python train.py --arch="caformer" --model="image classifier" --dataset="single toy objects rendered from many sides on busy backdrops" --train_examples=50862 --image_size=64 --crop_scale_min=1 --horizontal_flip=true --targets=["colour", "view"] --num_classes=[12, 3] --norm="rmsnorm" --norm_position="pre" --activation="gelu" --mlp_ratio=4 --head_dim=32 --fused_qkv=false --qk_norm=true --parallel_block=false --inner_norm=false --drop_path=0.1 --patch_size=[4, 4] --conv_stem=false --depths=[4, 7, 4] --widths=[80, 160, 320] --kernel_size=7 --mixing="cutmix" --label_smoothing=0.2 --loss="cross_entropy" --init="torch_default" --residual_init="zero_last" --optimizer="soap" --beta2=0.95 --lr=0.0019 --beta1=0.95 --shampoo_beta=0.95 --eps=1e-08 --precondition_frequency=10 --max_precond_dim=1024 --one_sided=false --adamw_lr_other_params=0.0013 --grad_clip=1.0 --gradient_noise=0.3 --cautious_weight_decay=true --steps=11800 --batch_size=128 --epochs=29.7 --lr_schedule="wsd" --decay_fraction=0.3 --final_lr_fraction=0 --warmup_steps=2360 --weight_decay=0.3 --adamw_weight_decay_other_params=0
Rows from block 11, named by matrix and row number. Rows with one number belong to one attention dimension. Each number is 500 + 25 x the weight over its row's rms, rounded and kept within 0 to 999. All counts start at 0. Numbers have three digits each.
# v: attention value (model.blocks.11.attn.v.weight, 320x320), inputs 276-319
# proj: attention output (model.blocks.11.attn.proj.weight, 320x320, transposed), outputs 276-319
v.71:514499533508491485498518512504516472501489533520491557519528476505491528493520513521531494473514498527505515499500491489517487484544
proj.71:482489516516493492467512492498469536508468496483457483475506464503521460522542496515509474515497499530488511503430474514477503505498
v.72:495552549491535547508471514464514501464492504563453526529522509507483511474491480508539521479511507471459507535470554481499470506530
proj.72:504539497514532469495481538507444531514492496551448527509432518517513526489492486481534475462470498511485486507512511511491515508463
v.73:506517484515570496511512495485505463542473491485491505452507516518569485526490524488502472560531483504463489509503515491481499419500
proj.73:504488481488503552447510490483459494474525480500450484534480481482474482501510476495533525505507500525510528524486470517511450473490
v.74:493510466478472509506490512476494556455508514463546498486482536531474513511524496528484530518498484482524496529483473505508485509538
proj.74:509518488537467549492561524489522541537470499467502515519569524501486485504483507512521481525514505492497508485491486484482471447527
v.75:508516507496481471481470459499533486521528482485513435513521498500504489474462555503494489482474533512486482509520480491510534537479
proj.75:487461507430506539480479496512492468491516477460468542459486518515469530482539483488489521489474516504484508479489492490574480462481
v.76:528522477487522485538499544538477478511500511514501526515480499490529507556504501507507476500525497522541527474537493511512471531467
proj.76:480489406499486513537489513513524503549521516514486496469494463527482501484511489512482537452467539574501474482508498490524498468505
v.77:505512511515492512471523510512491512476498502502484435491471509505552503519454506526526493478482480478492560513558541499514477533502
proj.77:491486474508526466475523492522464484501521485469509492503502492517533505449486496498481522510509529515499503503530515499512523449482
v.78:506474488499503490481451513471489544459463513487463493520450505500531515490476472447481521503459509533518494500500520513534491470526
proj.78:511524557514535524511478495501465500494468471511484479529476466518516465479478492518489486529520468451535526547535511535481526488585
v.79:458504514484536511473514478440517528519473507505470473477508478495457511506509495484422515483486505498484485503487466515491520489520
proj.79:542557458553515517503488528506492501499497491512490473500499479462473508540544511482514531475526502545522496502474494473523490492503
v.80:484538511489483517501451511534454487520522503502470439506496527488504489516545535496525506516528541487510509527518533487490476513502
proj.80:507508508478470510480550492506505469532460532500475484555465509491487511504493505512527503503493513519476499457484476495501496528514
v.81:485505498511482502519446530495498523497477471466512520464497476494464522462490483479478481538527498509488541490487518479457510465451
proj.81:471475512506484488517474476495491464466501508468461447483507511508563501524506496525499508500463496493485495522534457473452497472495
v.82:437493497485510518529543504500519524544496516514495526475453524528487554539559455509512515502494488485461512523540481495478532511486
proj.82:504496512494520442503443483483534491515446493507500504560489517476508500493515532495516454452479481520531474501494486482461490476508
v.83:511492512553508562471482498470481497513504511506522508508545489539528498538518497512535515529487511501500514511480464486486481502528
proj.83:479464479482521509513513545512477476469493492516484517475473501501499508507571519522466489497517488525473529482494478469557531531518
v.84:521524561482476497507518507519492536485464560545476498523511472507530487508484498508434496519527472547464501467498512538537436497492
proj.84:471468426517501521504526474492476481482512487500474524520500471477488503520488503515520513529510472526482506496484504512462551501504
v.85:504508510496508449500473492544482470475503487492478487477523466527498505510548513500510473497501488499520488474512569547486514475518
proj.85:461459521499490531468468533532492510507471509517546538533475503473499503480502513495503464454499504440455496529569460537500493480491
v.86:542551493509509510510475481500460499482565556521497543466455504462511510514459531521540490532464519484487502533547503502496476479484
proj.86:477517470474503513454488508525523476515532508462550459474505462519489489506515491498502549479490500503486473482488494523544528519470
v.87:484479524493518532482495516492526501470522509514464506488546495446523466461524470444495516509486497493507506450522486523495486505516
proj.87:507484464525478529510535495542547522498514486505525505534525476491523502532494525520487532519537500485467526503508514425510495518486
v.88:509498481516470488495527475479470499512447471471477481490478461461549515542520537482526519473460493499510506495506456534542474471465
proj.88:494504475489498553580498459477490451495498487505496492511512522509513453518496496491494546486512475487520528487501503482501500491510
v.89:519562493492506520491519477502507483534461488460533502473531463481519505481510569513507482584514525513503468499491492528461471486510
proj.89:481469498507494459512537527503461507540479524490538542492454469537469522479465535491515511533456521496484501497481530467531488458516
v.90:475526546526476495520499531523514497522482503524497496533515508520491491495559520460466505486436565520473518504528509571473502510531
proj.90:470508504497497478516510467460500447460519485494536517492525487500465519444512515483470532485480463528481498461506456507558501530504
v.91:497507485506482480520510473503480456495497480525532532502478497470518488507499537496484566490464449480513460513515494526489521531501
proj.91:498528478530480500494472519523493515477518495487463496505465491458495525497513520471522539516479486540521515482476503505530457510483
v.92:520516463510519468502442456501521490464546488466510544483508505517474548516542553480538498480520511492497515559493476520532486493500
proj.92:504504471488495516494502500510500509536482502503521513535465481480472500463447499474497511469509489512527539490494508506460494482511
v.93:487498503506524504481530554500495478505538503494501488484547522491477499512510470517543458494501456511484510521503493490517490509557
proj.93:511517510537500473477492510514518483514468514485494540516503524513473482509512461498484466509460519488505471429497540543527498514514
v.94:528487515475538458533516512529505516491467495509528495519507513481497544497508537499515494478473501469501505497497499505491510523485
proj.94:481485551502542511488482520477502529508489448524467491491499541552450482491476496455493521458497492485488527476465499480515500507481
v.95:511471502490530534519498530501493496493483489474502475520515465500492468527463522477488525491507493475495474492464531511500520489538
proj.95:515522454478513480475467476488506454508482523498504503523476509492529497542546508537507566529504477547498499556499500477535469496526
v.96:503495474487514480515517464577474477496492502480466547495489470514521536491463489471467487488512499432537519482495515486497477516479
proj.96:503492488513525505516522481470513518505492489485520510464477519506478481491492506505488533476506472499502564514456479485484478524516
v.97:489496487465545526466495481509514489520488474489498489470535535484512522506508501481494477489497502485525521523509481493482496515473
proj.97:455480518493543486459512507493470489452494544525483494481475495484521474469491484526500473520535532507508527502432479560521497523504
v.98:525496533480529525489498475510485451516505479500519526475526482458525495506502519515443486509464500466466523477487522514513488498520
proj.98:503518524484513520503482512508479529542579496457505457498466534473506511536546508520517513466534534540500561508506518486547527457479
v.99:506505499484510477507508512510480523509525522517540476499493539492490507567503460503477483474539502510464541520485508485501453505457
proj.99:483457495489490541476498488474541516497532487453508526487473483496513493512510538483502501512485468494496521500475471468492470509522
v.100:471490498520452453510488494502478500520493469472497494456505540519480514549515522502496486500503528511527496478500497493499495494539
proj.100:456464501514541507484515516476484521478498469512522508462495536451489504469465502464475468488514482515465501500499496542471523515514
v.101:492446475504485495481523487497505499485492476521513496463495494507492544500467457481476471491505506540454474500520507475471491494466
proj.101:542494522491553513495491475505468488516537495504528481523469490505497505466470475503464491515489510504471512512501499489531524454531
v.102:493569462523484432546437486483474501495522503482526541504515434526510508445530525473471518509470472494432530486493477513532474467508
proj.102:534508539499474477499504504441467487509533554499505499482515471529458498507490458481531515507483507473510534549492502472534535537467
v.103:478490453484505501527481504518495504539473532522513519476440455497500538521500511488477508518481478500501476511510493455499503502504
proj.103:491437491527451494511474502489519513520494470480542513486514460530457475492448475471524504512455476485482520554504483541536477488458
v.104:488495489538536466503489483506478510479479550505524536521481519512516510518513525471488527539548495485433505467440502462463500568458
proj.104:476455460503519487495549504532500513465511466523492491502513499486501553511476452510487517529498525503472516476514534499494489515508
v.105:537469474500512495511494488450499487506551491518496500518536505495474464463484519502501448518490525503541474525495496501505542523498
proj.105:503498496488508475478496475507489495488463504475447485490466442479514499511526488510497495458486479505504508518502486473483481487479
v.106:520482490507547443469496485505483512485489546494502469490502448512503460483496512472469470500491493462512510528531545485486477468517
proj.106:454539441486513517506473518488492530502501520554532522480475507492539522490462509466506442514501518528525491476503540537501528502479
v.107:522501482515493496486495511543486498496514537487469487512434517451531475475475500452521496480472468512485485499520473535485467502488
proj.107:509482521509508506495468522494456515494476510522530514558493523491514535513528509489475502493515497477521476492524501432464494501493
v.108:492471468486527520465502528522474484505520498481485492483530507535506491471452504494523538476459493513481541524549523505537538512508
proj.108:507514488458516528506500462452531494473497496562487500533563473478474522492541508459507473500495545537479525525515465507505490467538
v.109:513474486494481504493478480437542491567505500509483455506496499506462527534462514471536526482560512473516520474481505480467499453501
proj.109:505496521563505505490507508559558492511479465534497490501527549540514503511523498493477492495511540479508498454485493559500490474490
v.110:471500490523505471515491484507487495562535508515519517482480478484494482492497515463509545527507514545518490502504549553477529472549
proj.110:489514498493498506496509512475518491512481543515536494512512486486504440487492549507522472485501530486514512498507489528485535475507
v.111:530528476531514446475483516545484513511538509518469491474488505509520472537497535467479533482491529510474530509495519453510514496517
proj.111:484458500500548567474513481505503528512509522489517511475517472508536489520486494491487447530520506487534500484522516489498467544480
v.112:501479531504484502496484483551504481557473573486552482525477517518496479523508517425481502502471489537517532493472490508476490540510
proj.112:519515497510483495509525480478520459498503450513493487521489454459510472487515531523511508510540488467520530495453482477504470527460
v.113:433471505524540510491490512499503483517506530520506491511505480488499501521513539504487519457500460455528501518506520502548526455505
proj.113:504533478502531515462479496498476498525472487484490421505498535477528490539469490561501520504523499476494473488507484487550489534478
v.114:504501492481524516469518493511524494504473486516521452520493504520508519514509496477481514508515488543470517516474472480510503472495
proj.114:460524510533531506498556493530527479500479481526493527464521517472478513425525512478489480547505507487492505513511521524489584493455
v.115:528512486503490526469515510512475503508490542495521438441515469476492502498501522469480502481492507500498489464467520491499548474531
proj.115:535502502497479522464519460526511480483491524490503477463493501493508487484463495523500503518525513507471482553495478460496506495516
v.116:516538507529484514488495498532472490500428468505519472485457514490513532501470509463523537519523564500510518495537463504522520492560
proj.116:513507499528480544491497486499554546500505513504448502524472440507533468478471508492539535441534442503564472476487529508530508482497
v.117:531496489487547500499501507491485538487509524474497486521468472512513494464437475429515528549484529511460503508474498472518511469542
proj.117:496487476495491510471549506528488519449478518529500501500491462483505513449516511491520471497484506519458497534477504517478479491469
v.118:505518511445470520522521490464470467479485535460472537537482484511483466496503489520521496548474514481474502469503503491532461530469
proj.118:470542521559497522516519460523508478507493498510526485515508489503517454504472502501496524500452503507558530508543542469489520548495
v.119:530491517492462482516510513485535453499501471480486489524546482508504471468468529527512502510505534501480515485496534524492468533516
proj.119:487517467529445473533530543528518456502504488467491491492472503507568504527553507480501524531534464503537524471528499475479541525507
v.120:504451490501557516520522450497498496507510471537492505493514490510509479504450504504505557520491502499511528478499481508517526466491
proj.120:470508491485535514547509524498471519521459483498504490476483500487489493517499542501519448500521489496495501489530548493513510472495
v.121:468505530497482490507496484504475533497501526488543492505471540452495460536455457452437523507470525529478465513522500531454470472507
proj.121:529511516485494456482437488526515472480484482496503452519490446474528519496516535530456507496495481531510522455534521507555492481491
v.122:478500453475463539548499510503535517495519475477504511483470474499503496540487516514456525486522494539490475505566501507536521534514
proj.122:499495490505526517497512469525468487445491527490481525527577465537500541495503499522492519468492495481477472522460510538474507432493
v.123:522492464500483490520472471508456514469500473463490500473465550416528497510526508530479504499517507480550513528497525505522505432476
proj.123:486496473476495485509454488506508523438492499525531461487478479554548501502483484485490507512507492479446502529520502531491490512475
v.124:467493554524512519498499486493468482518534513480462514496482465485470521494486475504507508510486466461516503488488487492482494523520
proj.124:518482493461437477485499488508527512528455509498522508491541501505547493489453512510495489503511464525509496543497470490481489538483
v.125:519456460527523520522470561467485519492495485499503514511468448464494488487492533423487481524500449488512524480481508489548511480523
proj.125:480492492523481509465521485468466523494501492463524471474496504512547493491477577498467499509488511470493495507481481489514494470499
v.126:513485529504548524502485502478508502510506501518517517519506516493578461512464505482471513527491502557486476501499544493486467512509
proj.126:523479515494495514458536511505506465487463486503486486497533536522492536533455490529519507480446497496533450457486494498487509465450
v.127:488500464522521474487487532506488485506491480484506524510481475498495488534470521470495449516491477506489502452508533508446551485457
proj.127:479490531546503532506511544517521479528502478502513481510489489508517499510496518499473444452483521556476526473496502539464476469463
v.128:565502499502505516504508528498485499530500492530523512474468521490494499490523506548467506478513504480465493495510471488514482491509
proj.128:495490459445487510487519507485484525483510512502508478546508534484486490510477523498497501498473497452509476495474486462507483506507
v.129:521506518492497461547501514503521479494516505468521501535482480478455497492500526482511468525528495481505517507480511512476507524507
proj.129:506524483501499508463500502532496499514491497525494477526494431514527528533493488474506500507499481463493511529484522485505542495494
v.130:515501492505507504494542519537528453493474486526483523531479485484451517529497508476498524480489482520457509507485489532491512478498
proj.130:490472514538506475520526517513559469458525468498467474516522497493469493509517499505493524482513452456539514465510535521516489479508
v.131:483487460529497478525525562465498471526524462516502495504499479511541514531495514474469532493509493498505542475460498484496506486492
proj.131:457488483535472557529516495500498500471443494504511472531473503487523497493490535466538543502598540490582497493503517555524474471535
v.132:503483527479565500475530535498498468495545490521556508450508478489549474471498500520504486512493486523468524469490493481519478514531
proj.132:510485481500514530528494479522502480520490489510485504442505513524518507506509537508480486506546508506464516534512464517463529502507
v.133:491499513492489511470494474520487533490495505490462437506463509520450529475509515540475490476485527487512524518524505485496478510498
proj.133:514521494462538507510473493487513508502465482478488507497501480477480460529550535520499528504535501515494542493531497503534507508503
v.134:497533480478515498508468471500486501486493484516479512480495442476509496498512493513530438500471506457465476483495477502443473423490
proj.134:484493477498477527550531516506503527547534490489458514499484530495532532476490484514527455513456535473500460449452492475518464543539
v.135:495498476489479488539497509496503492560509532517472519476464503514495487498496487465508501521500540520459467534501490523455504501528
proj.135:502499511515519491492495446503583498532500494470530523452500486467512504548514496479441506511491521466497484478494538501532510537523
v.136:505500510509495514473509510519477508469489496479476485487510503481540523507445485500484511497516516468478537437522539524460507477518
proj.136:454483516458537519541500504493547526484505468511519494504485477552485463513534506491508542490516476493475510463473503471503510493502
v.137:512497479538527464545474476494475416573525534517531493492469507504474493487480527466499522523494486537452481486488496517504495539515
proj.137:493489436503492479486508526435512488479501471479449471529500499492496539481533542533471520502512521509456505485494470475502521505506
v.138:464493504474478498517488484477488528493506497482493558500478496463492490520506488499476482497538476463534535534563525486522522488483
proj.138:463537524475545551501533457475494439473512469480489505466479485502473511456485498505500460485463489517543515503470508476522518494531
v.139:508482493498475509476482467516496498517471481494498430477500532478478512526482534477467486520510472526499483518507495513496482473510
proj.139:514479483536463471498504477502469500497495563468507496482512504500520496457482489532498527531546519521470547509457508465452515449457
v.140:459518502484501475528473523485481544454484512523491525553524445526531511536504481466551462458536459487501486498471458488492528500501
proj.140:434499496493544499498485512555475547512494509511486509477424517516520501478484440484489482530528493488539564516481500482520523470502
v.141:481463489531476523487466545500503541516454511507486516540484501469469500537528534489492472497463477544483536494482544485484465501473
proj.141:467511495499534504497505535570498475484492512538506506502496557548483483467460515520526452535482471492529489510480496468538521465482
v.142:481547516544530493491517550490493511487462503488500467457520520513493503522495499502537529497465480480471504492474479480492523504470
proj.142:488496495495483482548493507498448525526511494479553472475474573468502494496511510491487526516455488472469540477495520497531554498522
v.143:519467534500496464472515479500477460487494526486523467471488541507483481580504490517479519519515513514540473513509506489491471560510
proj.143:531485536503488505480513500477528514476516505480445477459461479547530491516499485512521504472519529499500497472499472480491494537510
v.144:469486559479490515533478497510467496526483557487547500491526484491526503489471511504498527494525493504487513472539513514487550495493
proj.144:469508493501494479444493505481455466462486510567496489495532515465487537477510532517518535472516518500487478502499476511495487498499
v.145:527491487526455504491487481508539520460490542491506476508482458501498488524508540505480522515487501493490468486497522509494488480486
proj.145:500491522496499453508522524502533491478473487505504573487516489506517522548500537503519526526511530472504493488516481498520496482473
v.146:480488515505480486518507531501517501501508538502466463509496492498481487549492457533442532491508512473517486515455558539491490511517
proj.146:498458509511490468515473483451475500487504509474496450520472482502494498454506495469501541495511502511414505460497517518515502495500
v.147:503468515493490501457511501525484515499496479489461462511442482528515512486549487544507519493491532524486488482459486493442522496507
proj.147:515500501480550531514511478477463504473454525491521511493511518553524446529461496447504496501524481484456516499533517535496505501483
v.148:497496532481474453496537482498492493499530480493502492501538512439511516469486549489499504478522503494484463527479483487476513499521
proj.148:533501553526495547491499523516473526505520496460509479521517456489515496537504516481508438455524557507470487498490483507524491516533
v.149:471501453476502463493460446512511497539474488500485508543507570442529465447496489492493503506469521528506524486501518536533475450506
proj.149:506527439501516500511467505546474492487516510529514466488457532469539496500483487495469476525474497507514484563558512492479480468503
v.150:482516500515492493522493441486464488452488539487492488523556522548530511505516536517513465504497489416526491502512471479492463494539
proj.150:499516520472476465518505489529565522488540509496506481466513471538481521486473465520489521487475510493469514495501474471501519546468
v.151:508499486487493548513499488514467498496509504480467493493477518518495523515479511499513483503505534496550496524510489499476516510516
proj.151:503482550499502497460528491472527483526496513518504517526459529513519494489530458499530507517513508468517506496500480526538467440466
v.152:487515536500470504449491549490458503539509507503483467480525476474471477518497469523498484516537538514454520493446492486493511502485
proj.152:521467494506480509493509476531482520565478520459544491513483530510440499547487500481481532508519502499549523510467501512490497504504
v.153:521424494536539487497472514496477510469472508473501489514475500441481503508497497514501529493515554483476497493476546491480497542508
proj.153:503523518491501520518539436484508525491450516504500524504529559555533464510478519492528504497482456550519528512563497481469500471464
v.154:472488524552502501508515488503511499531481490538504450517522504472463488471488546551539525477512458495516539529520523524553479532489
proj.154:475531444479427518502520533522519503506519451504481499469499530467475532446470501505501509515499513497496481480510482498551540503530
v.155:475495501473478501517527537475497427521473525487456481526489480512456478530524533467489535502566479511541494497530496491501497484491
proj.155:466487502486492525468595505494507494534551497432483483494495507491477481491497494489474505514462507475490529506460492503469495480517
v.156:504480478543527462481490491506475508504471483501528503506488491458516533488481506464508487537514517466544540505517467508493466469510
proj.156:482517471528508494498493466547505499519509498520482499493528436507491529505506439476477511474504546538513555494492512512524503503491
v.157:495515493508479506502526504507482481492477495515488488471503464498504532505447512466490543499472465461493496501523523532508473510493
proj.157:511487475477523526499508516484475499466488510493518438507522502498515501604474467496490496477511514512489513484455559519497500510507
v.158:471520469519500502465498530497504535515479468488495491472518537490538463522463541536527482521497469477491489496501519496533525487521
proj.158:494502531520491528532486487487507500482490483506465507528484496517489465512449512512469466548586520531502515480502505524504469554468
v.159:513496433493471509506510501502553523521528467498496535495478556536533501495482498548521509500475506442504520490505510493520531478508
proj.159:517511476490523493468500496524515515511495508488486474536548501536518480508465517484480503502504531506503523504481526433500531495471
v.160:507538506502518524541505521494499546529514513460509503541490440558464520551469500493521486525523486516495492519487467525480500505483
proj.160:510455477534482473526508495467515534480512514502484506501475500508512471495446526491491505514539490507504527508454437485445475493465
v.161:515495509498492504503499499479522556496490442529484464470475524514513545532514515499452538459496481489517490499438498499501477513493
proj.161:481533532533525480505522523506483544482475465484486474453550468522490488490460486477545479488477461511475491475497522518455507508531
v.162:463469513509519545504503511509492486476485533503437468510499473501504493517536497489499498484525446538523500533494488465546484495500
proj.162:522526439481518510456537498514513498500552505523506526484505472480538489496529515473485512538501505510488525524492544518470487479501
v.163:515489469505492513518480484532490510502515528505502485514500499533457542515509534542464495554570517436507490508538467529475492466486
proj.163:512504523507494495530541487488499513523459519500509505547523434489504449490473437508491492523472493502534516500490465472447502508500
v.164:498515540466504510530487526543519553505494524513490484542497499533531498522503500488496559507505485518483541528536522506514464488497
proj.164:522491498543508521465503509491496474515505515528506535467487538546473523537516467505479539480522541489459497524476505508490495537490
v.165:510506482462511500477520455521507542535499532474528516503507500474433492501536497508491518494504521523495500507518429503486521500517
proj.165:491491504502512496512508494507480496491535520483497536494493561490542519527505492510473504520514492480482498449530486516529474527456
v.166:484496513548557509479478489477489496522457497499475521523517502515486486508512516470430494451543465507492504503518506542490479494509
proj.166:514514498449494489499511526533504484483488490483484528486501463489485468500491500527523513519498458483538439493492518497475490476523
v.167:501476497490498489495510533453489472500490471509504477515490475478507523546482491518520566483474476529471493529483488521502485486495
proj.167:487434510519512493505548501501534510518498484527536500487521472473485500483472515464505490460507521489426523489511469518501534521521
v.168:465470485545489495498498512506527503497546498517496504478520523541495560519487496520477466464465521521516467508443519488535502504501
proj.168:476476513496500476508475518488474474535468544472496441508491473514500489488479474492484486498503513536483486502499442484513435499483
v.169:499499497506511430483514505519473483456540498465531588524534495504516492521526580516489465483494508541506489484536509509507559523504
proj.169:524549494517492513489500477455502501497502487511509457489487509487490440492522518437523479478492517500506517525502482436540539477476
v.170:455494435557465501484495486495502520499476527495472487528464472483499508516523487543477520520477492447526501471517530524450500521461
proj.170:496492493495493541534530508535514468511490492457479544502528468482475505507501517499483476497471443520521514508494447457461496490501
v.171:486479516520487514515489495485496528545526464507507512494438480511512503515519474535501506505493486463476480465484496485507484487532
proj.171:486531488532562519492464497530543521513511503523526472478479489463490497477487540527471500519512536487483516466449526553524491505495
v.172:516497469466537480485493481494566501495452479472524501486492470518519490460504539504501457484490502518485496499503479452455490498528
proj.172:485485533506511468472472506490488480521519497506486499491517479541518506502502509491495501498519497484503511473542502543510512491541
v.173:510493461515464529502511488514481479504453517533491462495487528493498476503491486501495538445520493515497513461503492507515473459476
proj.173:485492496483527569506494515454520503488495515502524520496502520517440502527495476558473470493525469453513497487495501461500498540533
v.174:511505537533489523524457521503520499513504509451442543536491492471469474482549489512505515519524520476464509502490540512519513560482
proj.174:469502477529530539433482473444471535479454454457520507512496496495512488535473487506533506493514528483481517493528501481491474514487
v.175:493540495483496465513525496499475514482504453491470505531511465499477488463515519502471522508489477512455459505485482501476494511493
proj.175:500468491502483495483494488511523496576500467462486493496481487484488484481538525476526499464458498495493454490527484467520520453504
v.176:545505500502540491487522482513561511465514533507528472534501505473518501463498472475472535542503474505468515476530510526465519500537
proj.176:506497532461496496536506526463463452474487502513485504506479453469509506477462502451509463491529473496537531514527478473518533462491
v.177:489490460532504478533466461496511496537490496452520561498529521528498500501503485494504511511517527524487497498522512456499503517524
proj.177:494493483472424506505543511461587496482490492543502491544512477497478520515525519494513483505525521524521498476497542476509525489436
v.178:472518448483511503514526489485493482526476522481507499505530516473498520502443526468501525523496518461523520496507472494502514496529
proj.178:476439538486534500546497510498522493479457494471512482506510550476508503486529432476549522525542494502498511479518503504484491500516
v.179:502492544542481505526512513480472505493555516475520526461480483537464508467496506501534513529493527518513497523498524481491473493518
proj.179:500551509543462461501504512518480515477543505494507512446526493512456509524525465502482506504547519461551457452476524486508454508525
v.180:471506507527462470507546535522488487524484511484550516439497478477517478486515504541481499515519508531491465464544523484490499542505
proj.180:438451475533524497478451528502463513509518505562462541488506501519493504484449463541543485491514486483482510485449491506485511528467
v.181:538494487495518429490478490480519481521479519539507516499510546535532464479530503506478517466473499480514489504478513481531506488524
proj.181:501484489539500491494557478496493431476512499530499532528489469506480493503475501530482525532540477487503531518502465469490498520519
v.182:455461526516478482517474485466479455483559518524484525523476508527535492502532422516509483509510530453508505507503539479526525517503
proj.182:509453539509525532524446490526493489474509513525521505506521495477545507479513481468499448508496493465472515483521515490485460516548
v.183:503441566513501535496521514483477504477510562493481454465514465501496536559491506478485481533459494496517493549475516518480483458485
proj.183:517549523485506490505487498522528510491455496518478528477504544493517489483475492518498473469476488481480506493517500479510487528510
v.184:483511529477504520525494499488507445510486497511456492495454506480507486492475515522532466517524487518485501498539492528509540478509
proj.184:508451490478476503492500500555502526507535514511480474503495494457519486520514414454495503514483507504479536497485497504512485507520
v.185:476523509486525481512506467542470471479474516537518508522548409482476478498525501482509485448460490449471479528504507487512522535508
proj.185:499456498526539471408441540503536527465501473485516451499463508492464514512504471486462513463490490529466487503498450499535523513510
v.186:508536463515458475502485551496497499498498434581540504509473530495490449522504542472497491477493486454491500487474497458548507456472
proj.186:465484509519499510486498520474470498489496512529525519476449510486511505501537494515473515539470507525455459508511471524534486520468
v.187:457529484513507525514487520519443515504482480519481535491522464518480590519498554500474465518500511472511482559482485533502516504522
proj.187:473508499513479510475481544483519512481526510453471459485540510510520527471529493482508510486506520533493495457553480519451504475489
v.188:484493488462529523463551521525506487519542487498488512555466539521471507471497499462497555516520516487519527532522515527496492510450
proj.188:564490499445472490479489463496504492486429450517493497470547469497478517475527524536478517501506552493508496508522486499507488552530
v.189:462518524528530511461511491493504456479528532513507512506434488500522479499494504531512488504489537490482522517513512503473497514451
proj.189:509513497469447542504484492480497529515461537544517479509505506478519487483510476520513510513475501477498522472480496524497496529484
v.190:512479550466504480484499501493508492517480498522500513473478489484521496463466513495458500482488482482545465517511465532520496546475
proj.190:456506523529513474505556523477514514544464491506485477482470487484496493512499502458482480488476512504496507501487503509528523533491
v.191:515553488523527501514514496502518501494541468484507528514564502562517464495540510503504491522499471493448461468492513496524516486474
proj.191:524475522490467466518470512507503535509526470510448549513512446517509520514501504491466511521470507485550531472500483516497447533507
v.192:509483552531514482473444465504529486557467533500512469471478535507487467481497519482492506483501487501466538500511474506480505465517
proj.192:483515504449468465518468513497507521530497484502538524507518526481530541512467502525469508476465520526501458491516501523502481532482
v.193:521476486507497498472494488546454502524450517506533450482461529519487503491466509530466489513493488479475481526493458510445469500516
proj.193:527523486499506482494529475531501508548499506516500468535490500522534463525516507511489540514492501503499566466499535509523499493489
v.194:451493527517509529510514477503515496524474472511549510482491473509504490485510479512495484499491513514487491519496531482491510499502
proj.194:515503468485501483468506504533488502503469472502516460508503472463494528543488501512530472506508510503543523494493490507494482520499
v.195:492498478519534432499509512539509493504493492499456565498485490517508436522556488485501494491565507522497548504516531511479532461496
proj.195:486524565478493499472529502474525518512511513503473492495454563510491524505442467493481468534507513510512463456449504521508510502524
v.196:508468476517482547505491458501482509500541498505533490511483480531502502515498511538485498494477504504481478514484520549504515539478
proj.196:524528495463497489492487499507506483473488498496500494522489491502540461501533506500484549478498507505513477458510445481488528456465
v.197:484487483518473488503516486493497496514508518467482479537483514455463492527487492474553468491520489512519530482506535501467551531541
proj.197:533476507450486476521488521499473480541459523542505502498504497518503491509412562518451501498525495490514503539495507547493449516523
v.198:526500530524497538463502517497458510529511518478497520507546489533442522560545511513530502480485535506498518480491603450466495458473
proj.198:479507523492486473500496484482501525495493503519520559517534526502528512496504490499477493492505493494512538500444524487464469505538
v.199:488476508491519548476458493490487513491462537480554478462487486468548484529533490507480514515500453491526474456520531497516482522476
proj.199:471499513491507496500478505445514495459538542537517507493522476520501521496522507489530487498488482535478522502522529500537486510532